A small image classifier, trained from scratch.
Training: soap at rate 0.0012, 11000 steps.
Data: trained on coloured fractals of 300 iterated function systems on busy backdrops, 195000 training examples, 3.6 epochs.
Rows from block 2, named by matrix and row number. Each number is 128 + 24 x the weight over its row's rms, rounded and kept within 0 to 255. All counts start at 0. Numbers have three digits each. After the name is the row's rms in percent of the matrix's.
# f: spatial gating (model.blocks.2.mixer.f.weight, 144x144), inputs 72-143
f.0 085:114151153168156149133101160126139105129167136184131117093116121137112151118136150142130132134148127117107128108142140135140099158136125134096167109135146080137128144164161150067129155156123130121167123107083167110113
f.1 082:133137119133140123111121143126168128147143154128118165122129133163131111182157162121125114140121159104112145117108155109141117137123128121132135142158132105130132121136173160142117075120072126090146187160145126147130
f.2 095:128142124101136119097118151137113097108141128163098127101117129153143125109140155152124124103117147133125125125143151111131112160150127118137166105136124122155145147108122114090139130112074106103129096105117126125136
f.3 082:137120096132136122109144125141115097129138152119148129097151147138101128114145111141124125161110128137118176122115141132126117149165165159142157098131102132124131168096155110101181102113117103125131183167155128176107
f.4 084:103148122141109103121125098138128098131131139135143130112088127130110120114124123122101125117153148107121110122147117110114149143136121150117130111144119096098142133151114123123151168112140101133154137131167091156193
f.5 094:138140137124133133123102108115127116129105132114124117128132131104148097121119146137123126093131127143108162131123134120123134145135135164134096121130141131125139142147117112084135141162130112127122159154169147171111
f.6 087:139111128134103124145103139109125105089118138101122139144101114109133086115123144126135135123130135123125125159111150125145116139108146134143102162088151111126140146130128149122135143169125131143112161142148119154101
f.7 079:113115136116141116109137146126150119139128135145140121130139145118144144130126106166130127135132126143129174158180146113149135121104139078135125122137123104146133135151091135135090129155143122193146124119127074154111
f.8 088:120135134108105127128135122106127124126112132133107108140104116145115098126158148124138117122150136109095129125143123140155163104117136130132120142117157131144152137155100128113142137185129140159150153087113128132124
f.9 087:128143131117123127109104111136157132121102147112132143117128128159120141161154144109143103114145110144116176135141136141132123135132140138135169134161143114123140114141103121105104112169133170166101097121148099109099
f.10 087:132116104145121138110099130147128123108168132153150096115124157144136127167139114128142124125128130157129178144164097138166140119132142132076131147137107127151125130123115104143117138175111128104148134117114088083120
f.11 089:095088131141115125107124105143132096130153152172137118124142124109143126126092121144113142166155138169102111151137098117148118125144140129111165125165109126113103109107116143103129191083090097127112136088120111057192
f.12 091:108158142145129113080130117120142112101128143130100131133133146125103156159146136141135113139162126135115134092180185140141152135164152107158120097153138105159133146158112131073111085117064094117129149148120128085120
f.13 088:138138140116133082083126112139149127127113159151116102145135133115157118109117131145144125124142149155150149107117135160140165110150142123127165146110117110103145118131112132155134161109101134110129155147133121167145
f.14 091:131120124117113147128120121119119129122137131113146128133124126130137128148142127125121114128105117154159156114109139114127122134125145158115185129122112136111135153112162142129116139125128109095107135166137150212154
f.15 086:107138147128127126141112120109124075133136130112116132111141143113122134138131114137103150130140129138125140128093150144113116141122133148117155103116107095110139139134127133116135140116149095094121138159136177169157
f.16 100:112119138126121127128118106141111128136139121122133112122123125122117092143121129121123136134122112143142110117101131114132121125125142127142165082114132125114126123144161146125166127132112145122110142152137148153169
f.17 097:134142114141124144118132112134112109098113118113118121118130115117117097117132126119138129118132134149112131140101158124111149127136142136124135121145111133124137131146125136129121140123116126125127144134152171156150
f.18 096:124120118131135136112120122139133138082123114134123131117127110120117110145117118113128124122130127143130098125113155141130124133116111134129128159130122114133106163130137125118112165126152145164154125144129156161143
f.19 104:121128118128120129114127128111133090095128121134119136116121114139131129149133120129124127128116122122113126146118133130127132120126127144111118159144118142097156128116116113106122134171116143170137147120125108127110
f.20 092:110130121134116120118122131125138108081131122112119114132116095126109150151125141121126118130114127116121137143178124157141126132126128124117097154141117132139139135119122120100110139200131153176125136120103104104119
f.21 090:130127130126147144124106135131133094127130126133111130143118104146119129154125114138136107118110141107140156135147134150123112130132114126114116132138164145160130147094114142123112147155140143160132124077117094131064
f.22 086:130138155138115083097128134187113092158130144108129116124116143142131144090139137158127100125130131125149116161090148147150118130140114134099134089115139170105125137137118120106156182139120127136156107089118088115125
f.23 079:167133115100140111113101143121117139127156112151156094117154120142158100169147150142143144139130160186115119140129123158158129108103144142126129150123145109128140099124127136137111061100157152129181132094128148149106
f.24 086:138140112116168098130130136157129135114115144111137116120125145137118170134134117154130137133122155126129149097141135126124156109161129124132126114128108139107139097133133125135188091125099115114115123149116193163176
f.25 098:117109139136122107124123116111129105132127126137128135136127109146128166112129139140121133117127123150145158115125102109099137125142130128134145125100101123106129121128149148119163101125109114084122112136101149147153
f.26 094:121097151118126124139121125125138105112147136111139130118132111134155150153132107129098133122138131151121149121121138135138102142122127157121170108117134114126129113132166161128129128115132131126112160146106138158165
f.27 101:095122129132127120127124120131135106105116117110124114133121137109125137159148125117134114122122127149128124114119108110121120136124141146138153095156099125119125114137142142121158130120130114113117152147128150164146
f.28 107:125141126114119123122109118126122107110116138118116122126134120133131131123125136111136117131126126114126102102114109117099117118118132130115175125144120111135117122119135149126126130125109140125109161130129174141164
f.29 110:139141101119125123124110125134116123142124125134141109125117116132137123128115091112115127120133113130137112137115138111130112125117132131149152111149124125142121120139125143117134149115126135132151122137129127109151
f.30 114:140119126134123126110124116122132134112114119112121114118126119111116116112116123116127118125129118146114106134106139114125117118116125106148138148160134121133137135142108146119140142125138153140154128117136140099113
f.31 111:137116121120137123126124136112117103121134113105125121099123106129119143128107121135127121107132124119113141138133139140129129117120130114132109142161099138113130128132113145105121151156126148139139128124141129108125
f.32 104:134121111131126130096138120116133087111130130111128124125113120135116144123119134143122131133121128116130094148170126135124115120105121134121094153145130136143138126122133124089105175179149126142123120124118113110143
f.33 094:113109113123122135130116146138133094128134142138140122132093142112141125161145137134128115124137127096151140156153134142136117126121104118124102140118135141119124116131121123122093147207128159144118112133104105106099
f.34 095:145129150128117127108128123133131089147138119149120118122134131129119144129140142140148107138130118126169142132168147154117146117104132133094159145113155144127114117115101111113105163169133167132104128115107118108129
f.35 082:127158154130120101103143124144160126121131128131125115145132140156129083170144141167123130169128119132135135142142132102140107140115140121138141135149165124135105110150100137104143099143160170096112075141152084105128
f.36 082:128170153134102130127105116144156147125145140146122102112117136165151121121131136122134141150106167119110161113142146118121167124149139126145141102101143092124145125125106154115150072057063119113136112116129130113144
f.37 091:106129167132132116141125101133119133085108142126119134114135146149119144099156128142130125111136113137146157109143111115133108133124118130128182112097119124119108121124151173132146121147115137099128140100080168161160
f.38 100:095152127121122107144114118127144108120110142128117118133131134121123133135142129123120125117106117133150159127126119137113122115133149134142175118114109123131104099128136147128139086152114119109118147127095146162158
f.39 110:100122135141126117132117128111130127108111120122116134127118139117158118147127128107125113131110130133116117108112124122132116122137117129146170111142100126135101102116120130125142121158129142122109130149124150140139
f.40 116:125109118123125111107107129127127144128123124123111122124122127130124148108136113118106124115122110119111114125133125100135109121123120119118155119155113105136118112131141132114149149148126129121133140135129132123117
f.41 109:143123130118107106112109129112123148102125126112126118117120124138139126141120116100119132113131127122120118139095131131109133129111124124128156107141134118120129133132138116114123146114124131126133109133131139115123
f.42 120:131125132111112115114115089127129137102131113130114110132121120127127120153125101124122123124115112131109119129139137134103123123134133133112134138123135129112132132126143131117137164108118149116146123111138119102142
f.43 109:149109109128122102121115121138113103117120121125123120133112124115112116143120110120121129119105121115116130148124136128112128127115137132128139129141097129128121131141120112117138142136141148108150123142108117094101
f.44 108:122116119123129121120120126122112118098131129127116106132121120127116117154114117132111136104123132105111114118168139123128116130105132118146149127121123129138131111114122130109119151136130148110135103140124111121131
f.45 101:144111117140102115132123148146145089097136128117117124120125099120121130138129134136116118121122134135103118166172150145142120121138120122129133167124142140131120129116127129120115153168132153116131124121108104140128
f.46 092:145117148129109110103120133135126096150143129155126113119143131123115100116142138129124132112109153140116118136173133123125114113107109109111133166138130145112114128123120126119096153164146159105131113125098112121121
f.47 080:160152105129115101109116132156164132177124143117143141114130130123144125167157145153096128126146136155152118140119120143143116119128139122123120151126128148108136120130111099083093132168101107159126096092129100144143
f.48 098:130150161124114125130120115145129162137135132131137132110127144155128134094093134114126111142110133116124160105135113133113136143110123155128131127109111120126105125129138122132152096160118139134125123097107142157178
f.49 097:111130159137117132127095149125126137100132134129123120123130122136148164115132122149132124130111128129120165126136141107137132126148101151150116113103131111137104123137143145121166117131120153123107128111124138136171
f.50 110:118145152148130112134127111129139150087140127134119124109118121131150147103118119128118110121128122121120150116134128125137120117112113150138175092111123118140117126111121139127159113186122127107141112134125137122134
f.51 111:133134144164139117105114133119113118104129128119113108132130110127132150135115124129121116121115114128108110118127137106123113124135113145127150100114120129130125104120131144098125140189104144121126141147132152115152
f.52 110:152111128157152123107110131121139136113122120096110106117113127111143131135132125146113127140125112123101127139123124093122107114135117144110143107139140143130122104114118143108132148137123136124123151131133104104111
f.53 108:127118141114128145129105132128119139106115113108090102105124105116125118149111133114118117134115131115137137154117132137115124126118129128119132107119136121124115107114133123115151160089143123119143121133145125122109
f.54 122:132126106111107112152118115110118141110142107130140102107114110119134105131099110124110122129112120131124148138113132132130122113122129126127130138127121134129109117128111126132138122087132126088143132131137126110118
f.55 110:135122128118115123124158138135131119135108115108130103109112110112123122139112119118121130112091127118128126151146126116111125123149112128120162130123110122118130119119113137128136145088119134113164122129122144103097
f.56 113:126104122128128104121161157144127094126132119118128121104139120122123128132136123115133102123105118121120103149150124134113123125137122112106142118132109133123133129116114131127118159131119149123148121139126149117130
f.57 111:140133115116121117109132159156122117131122131129121126123131129115107120142141132103127115125123105140124116154149124150107119128131113122124156156124122132117143114111108119107102142150122138126123139133106143113132
f.58 095:127140126135110126128115152160128132140141145120130125114120137155143115140150159110139104120134117131122099125134134106137137124119153102159116137127133138136118134120115109100095143151111124114118125109107138140159
f.59 089:142153125114122123122113107145150131176117149132134114118104136135139120158118156117110139118133118118109114140143100136131116145131144129148105135116165151103120085134120127087127141165110092114130122090114154125135
f.60 086:151214179164112131141147116120158162151140136116116122149114116129141121118107161121138136139114112135143161093110134113129139125110127116130139134082120105108151116121105112147162110160079117118164094133124149146099
f.61 106:190139178170114108112120132112120142148135144162123129117123136108121145104135126125112122120117135139140158095113112140139121113133120126117119122083117106118120135122135125125178131160126118114131125114115132129184
f.62 111:171154141168122103115116121152121149130135174163121119130122122115136134128121134126128135112127118127111127112127112123114126127122110124133151109104117112130102126107136143141150099161124121142137127139115110122161
f.63 113:158178172159188130123112107117122121122133145162136116116140118120110141125122105114121113118108121115129114120131143125128101130116103132129146106134111119115121120125128123139151132154093114126114144146098087120129
f.64 118:148141140171179199109119103143119137099109132139148111123106137110120133161143087127119100113109144112125119112139144128119114129109105129115135093155114128123135125125123139137160147131119181129106130119125098112093
f.65 115:133140132120189193202115124119119138133124123110131130106115126115127121119128110117117107116123107117135125129134132127121115133123134128116145108123127115122123126126115153127119143112147148132141118146110118134128
f.66 121:130108117117112168203162119109131141131136105105105119143139129119110125129121138140118103125113108098136138130125121125112109134112132127108105126114129139118126128112124139121112127131130121114141149144133111103119
f.67 120:140113144129105122194194154141124122138127118109112113131144133131140154140108125127123117116112106113121125137127126127127129119121106138103115108129119135112135126140130141130132144105108164119131137134121117118130
f.68 110:141115121106109128160197153160159125120131115124107110128131155137142148122125120119127109115130120110112122155139120127135128090121129123122122091127130121129127126106117112136117136123130146104141127146120133139129
f.69 106:113131121119120126130167187145169142131124143110120100117132149174107131147148121114109121132139109122135116151125114140142128112111137107122138106141116142127115128134105104109114166123129140135123126111112152135148
f.70 091:147136122130107111138134154182167167149132158124154116107130151158133117146123130122100127130125139124120123134170126135133111130141107136113122135164134136114135121123141114104111146128123122120088133092112141115151
f.71 083:168152146134128129080111134186151193150117145123133141128123171120151107156132108128116099130129127109095166128142125152110126130136156121093086146150127140101140106147111102079119100143142090105114134117077152161131
f.72 087:027238169119125128139107115159112139121129157098126115112125151130131125111131122117154120123169113131135160081139157118116158155110131132138112121085123128108147135150144126128121105098087125131149120097084129119119
f.73 097:191000200198115132123120138142130130211129150156114130102106122118130144145118125161147133114117151106117138131113128123146110116131113113129144115085103109138125119133123122113145118126104088134117135127122125118164
f.74 113:178192000195164111127119119125129145195160135171156107124119116132123130166145145160138123122132117127122141126110142097134131112122112117144119117123102107110115124132136118119133118113095109134105138125107118111148
f.75 118:153189152000194143114124127126119137124175190157173132128125112110122141144130165160146115124117103135128121109110131126113111108124115124116136113124131105112115101136123132139156132125087104140138135141115109133120
f.76 124:144133158159000209129110111117126127130134137171165186118108115111136118122113159155144140119119122134155120111124137131128121112122114128127127105162118144124110122122132125141137148132114136120127150134120139097098
f.77 123:156120138137182000213145127089114137131150138140169179178117120133137150138106126142125152139101124127129123134120118133130124140119111128132137111142128152130127136109136121146132161116136122142124141130113137121095
f.78 123:122134114107138190000180155130149141130134130136123162181164140121143133125116122113125132157134130127120122152118134125108133118139119138118121099093152114106123126128133125139127177118116108153136117147155093111123
f.79 115:128113125113097156205000160150152154125135117123107126177177161147157148143112138129113100132139150132114127149127131125121131128102117157123120095125126108118120124132129135116111184116127148141131132123128117147110
f.80 110:101106133116115121163203000172177174127144124112129114154186137174177134138138125111112119120140159136133152157123105122132117118126124144128146093148126112113140105124112115151117136111108138140138138112116135131121
f.81 113:125127100131130109131162191000187204141145114119126121124159184139173177130118127133111131119148142123139139127117126123123123122129133122126118087139123127130121097127076111115111153111145127119132115119137149117132
f.82 098:140142129122122137111142200163000226128136123144109114119127151143151191115126119138111127131133152139111167130149117112128120127138119105117136119110138154138128111127106085107112136110125109130095107115111149111132
f.83 083:146163130150121115108142139198220000149139151093159127127131155149147142151128130114145112132121136129140163123136152112089136123124146092093088152123134111123154128120112090091101105110129077122118142127113124113074
f.84 093:153193177145114114100101141171106147010202185162113128144125112137140113166134145155122130125110132111133137114084120104142114132133115108112105110087096102116118146104140147146132110131108096109113116108121104151096
f.85 097:157155172167148124106126121132105127235000197172140119127122149107120138205154127165126140115130117106126128149121128125134145124125126115105136146109095100120119154132129126129143126120100107119120136114112129133119
f.86 108:159159147196160112125135117124111138196180000161165124117125118109121118190166161157155138125118112136115129131146151121132125120136116132120118126115136115128116136126111128113140125117087083094113157134114129141139
f.87 110:103148166169212141123125115126129143156181165000163150118121100117123105125170170171170134132107120124128133129160159159168136114137113113134145114128160121121110135122118129115138109145093116104106144148127133107150
f.88 113:137120142166179195127114114107139154147137143162000189140101127119136121110147157162166176139125118097126131100132146167130154128120118130141137123132125156146131102119133149130126141145121125143114154115092111117140
f.89 119:148109120126177213197121101103116143113138140162161000180173105120141118159109135147153167157133125128120148131122112133151163140134112134130151106147121130128155133130122139117162134134139119146141124132102106130134
f.90 116:126131126110119191200188133127139145145138115115142194000158143119129120146116111117140163185169153137121126144141110126130141154150126139122139115125135118101142135136144156130110122101145131150132121127130109123131
f.91 111:120129134130093145194187174128124143154134120108112159179000155166150102143116126120122134152171174168147129143129125121120128130148169136146145059154121128078132128129116134125119145105124135133121114147142102149140
f.92 111:136108116124125112136193168167166145117134120122125120181174000170152151126116132125115128146161155184172166133140119127109131130125161144159147086141139094121123147101137131131123139108113134135122108090127130109131
f.93 104:144140139104125109121135205146156163141114122120119114137174173000159175126117126114120120128166157156182211129138111140130120128121120135147168085137140115131108124141092120136108118096130133143142108101124126107126
f.94 099:161121108117142135102114177192176166136143149120116121131146201151000186119124106128129121129132162116140220144149111112139129133115126123124162112136125118119125113140084088119129128115109107104119095118107140091129
f.95 091:154132129106124131116112153186220151159139111126109119098120154185191004091137149143126119109143131139117158091101133145125125144134119126133118143117161135116158145154150129105112106123116127108140151120085110097127
f.96 086:106115145137113117130110139139100155123172221151108101126152121124129115078199181148132140138145142110102137149139131125149126131140137136132108125112094119139121144151127131104115028117043096116091111142096110124106
f.97 098:091132150136129103138143128127126126133159184178129136117104118121124131199000182169135121116129100144133116195159108124139145142139130125141106194115129104129116127142137127101103150120099104106091139118090145125069
f.98 099:101143157184127134124116126122113154153144138179162113123111109124133106157165000161165146121135114149120112144204158137145138147109123101120116176151166140122130124154130118121129162152136091068093138095129133118111
f.99 106:124128143169178118109131125128140139154137153171178155125114100129105113130148156000166164133133119120138126127159190144173147138128133118134133141145182159169141120130126141128129136158122111106098137105111140112133
f.100 112:099132132126178141110121124120125126127131152177181188145108104129123095099118148154000168144139112113121141130140151176162163155132123128145137127139153175173159126112111121122128135127114131136133132132095120114158
f.101 118:124120144120149155138111123105115123120115118122199201164145125112116124119107128157135000162160126120124145130147125157158161154159116114129113117128123159168177157146122130109148157131140111151155148141111112108146
f.102 110:132116105129128153146122132106128141127125107121149194197178151130081122120120129117157166000164152119123139123148111120133159155192143130107128118118104139144152164157132124097108139125121104149163146181136128105146
f.103 112:130127110122105121156157140134122124135131124123128141201166168145129089122117114122127160175000178154131129138153116114144123161167169139156133104125105121110111172175148160130100125141128116129138121151159120146123
f.104 110:121125122074121116112133170157137117128134148118131120164191159151126108114125126100109137174158000154165144153144122109118125152148156181183129116099131111116122131167154164154121120137112117113124113122152134129143
f.105 100:140110123127123115103129153150125132105122106143102129121180180157119118112124119124122133134181164000178214136118145126132111142139134145201155113117121114118125109127083140177117108115081130133121112095144145114133
f.106 088:131148134143110121121100135152124138163111131133101115115115197197136106125123127120134132147146183174006202130122116090151121117113144100146194099093122134117113121123083103172169099109092128112145082109124120143150
f.107 087:101146117140121127132137116159155150136113134157113153104121136195212170108124136128124090118131158180206043100133105095124154122139130126137101142117121123138125156126134106076104098126127131127140136097094089100068
f.108 093:117112138130119091100099131100111110121125134132141131150080159146139126141166116129199143141136155126171126075164106129158128157148123134153162142169104143125131146158160159124124144104095139106087107136040165112137
f.109 095:080132121140123125105144133132123133094157143161143138131134143120137072127156198158130125119117113122120121153000170166173144148118144112103129219110128108150099134127129120115112142113070097093123136114124145137119
f.110 092:092115156142113130122123126097125136130113149169159116132131125134132079121122144200167127120124135122135118139151000132179140136146095125124100202172189124108126103134144108123123175174136092086115136123106143125126
f.111 101:099108134159138125114118107123123155115118152180163121124130121130111113093116108155191148137111155110135151096143159000178150150113141121135118136144206169167119123149125122110122137195156152125116123104110142110148
f.112 107:098130118128122114137117126120124121120109145163165150116127115109134099108141123176179180159124112138128163093130123135000156172149133122118110109113179174178174139142115122105145133134148183171140142113087132136154
f.113 113:102111135131126118119115117128137137144112125128162168141123122128101108109124120159171193165159144117122142110136109150127000152149146111117112119098119138189171138158121129108111123132132170172207174137077119115143
f.114 112:117112136119120135102106128137136140123125115122115150186147140132097105106100137121172189164170149123111122118146093136132161000144158117113084135121116116131171192171143149117113112143138142135196177181135146111147
f.115 105:133130122115124104108123109131108128114120121125123153167175149153103097115116101121121182183175156127103125128152110129137144142000155127135118144103131113106122154176172171108082112127110116140130132189168179126127
f.116 100:115116115131114117104138140122131134096133105108133107126163152145107085112106121123121153154195177138135135102123129124140118170146000135143112126082124119126097141129149197158131102145104127131150128126152199137119
f.117 099:136099100126121125120152148158127109089127113121136128126147132151131106137082122126118116141139189154124121120128133089125146146128184000187113109116110142130135107145110155184185123121136114124098118083093167165177
f.118 084:111111147130129109113123146155125125113136089117115119134121162172115117116106111123139142133158210179153153111107119119138130149151131185031137102111143153118111121136098082178192107119092125163125114088105099145187
f.119 085:121118125133116119130114123115156141141138163119114104125107152193177130111119137142136108139134165162207200091151090127128142110148138148153008109106143148118147112149122094080118098117111121154105147106077094081091
f.120 091:127142130099106113096112123154134143100141142131118092127125153135137098145153163156115141133132156136132108144173151175142152131133129130102114023160127111147136142150124117142080141165107043097114109116105155090160
f.121 092:124141135142117145131126129120142121092132136145119095163106130115145142094110195181142106126132136117111103053151174133142142140149147130119088141045181136144134119138148120120083165160101087145134146150113157082097
f.122 093:120126124105110123117124112115104144108112140145122102100132133134119121107094144177146124147135135129129111086109183194179171134122127129088103118113034148164128135146124124085120189229146169112073108105110160114121
f.123 096:114129136139120125104125140132121124115139129158151124113132118116132098083098135171172159138131133125110124056106133161175156147119151122124121080110178000165133122118131131119128155173181186132097113129101138110135
f.124 097:097147134139134110123122121140147126126119103140122104121119130119133123129115134164168183149128154127124139065075107163177170136145122128105113100100139152000146112122135118099132148123160193211167167112091127136128
f.125 098:102121133123143113117134110131131140102114118124130132142107122136116120116141113154156169164137138130127149103104103141157176171170126117127126136099097113155000136133105091108159111148128154190192200159105110111141
f.126 094:105123113116112106107112138118118131115137125153117152128139151110104123128122132131157156188165134117121111124128103129146172182145162104104088136112132116136146000152105118080118126149090095129170191223152162119137
f.127 096:115142121128124114099122116124146130113115122119140134113110142135109102117138134116117142182182157135108114125146101129164173183172121119091081150103131118121148150000134155091118101159095127126140153201180192120159
f.128 097:123103134125126135135121133148131113108125120129116126119138138157111087130131095134115125146181164148099094109137112124143132152198167134106095115112118145120136113149000135118117121119105130101111106152203208197150
f.129 091:135132123140127112113133126136118107103118109120119116125126160130106088112110125114125120142160181154097111111115115139133142158178250169115095113128132129145115129131137026132131127135086110112127099071098190190144
f.130 094:127101130099113107100114149128184119106124134133113142102127103144098123099128177138125151131174141123106130112116132148132126151161153139177207082137111101180120115113106128067121162140116127117105108167133171123153
f.131 087:107147119135102101141104122137157118159127132133122127110139176138121102076071115133145141154123132130149179069128123126131155114119161152141157099092148125136121138124162140085076143098157151155122103114083111130154
f.132 091:110110139125141131128101122174177125134124163098099127115118119160111162108156136116143135111112145161108153102144124149142142144152138151146095080137132148149129118121135115121087025181134148127132167143081114108131
f.133 085:102142131143130102132124154143131104133146125111100138117134141125129106081087178126141106130142132134089123071141136189113164141150077161131095088122177171160166141133136123110098110043128205156131132157117150132107
f.134 098:150152141186114077139110111111119139091111115139133103110104120135094110113115149141145138128140127130137070117134117130107116150150134138100116167176127120130163132142150107136133158093052183172158156171105119133148
f.135 088:097156134138118103139108133143136139088119129155100143111141144128123124117119134157171132113125122143092157057114131156202136150136155122134109098081110177215144162122132138117109103179151037131122129098094120153128
f.136 092:126129143111131116131116138121123131140135133125116109097148125147125124096117127144171162144138114127099156104106124150183187138126115123093115087081152136223199136137093123117123112113122126035139164087105122159109
f.137 092:139150133113122095149120128149154123139122108117125129139137111127095102136173139124140149143144129134110128118099102122148175168139112100128100103114113118167217175130154123074112111163109113111000178133115082145070
f.138 092:092127117109117134124143149119113136139111134135144108121104148108128124121144128136142141144130118116092113135097110126152187195169143116142106103122102101142161213170119089097114080155131088151147012169123127136092
f.139 091:125106121121137113127137132120159119152100119146122110133124128142117132113106121152116130153153150134112126144130121156121141178181144119137076149094129089131148211218158094057113110171091136090094184048161096134091
f.140 088:132104159173088120122118095145126111117147118144134092107128153150126081113107157117137120134165141126159107093147102138120159154164169101129136082074125168116164125161153115101104130147139134131129150160021158077104
f.141 084:108124102138116109094152108104146132108116120154131121127121125132156110123086113124146121136162172142097101072115131122152149121163157141125073159116146154125109113169191183087102099144102107138116100133144050151105
f.142 089:113108104141116105119116127125137103126139158145124093095099123127121108121132147150128083127135156142135115089140119141151145180151186154186067113110129131142116143152140185098080101134086127145156159136138162066110
f.143 095:129124135108110097103144133158092169097139140108129133132113163126154134122150122119155139124127131158153145145113120154136173140132137113111194113107129115149121172094102094129147130154123133130161104065123155099047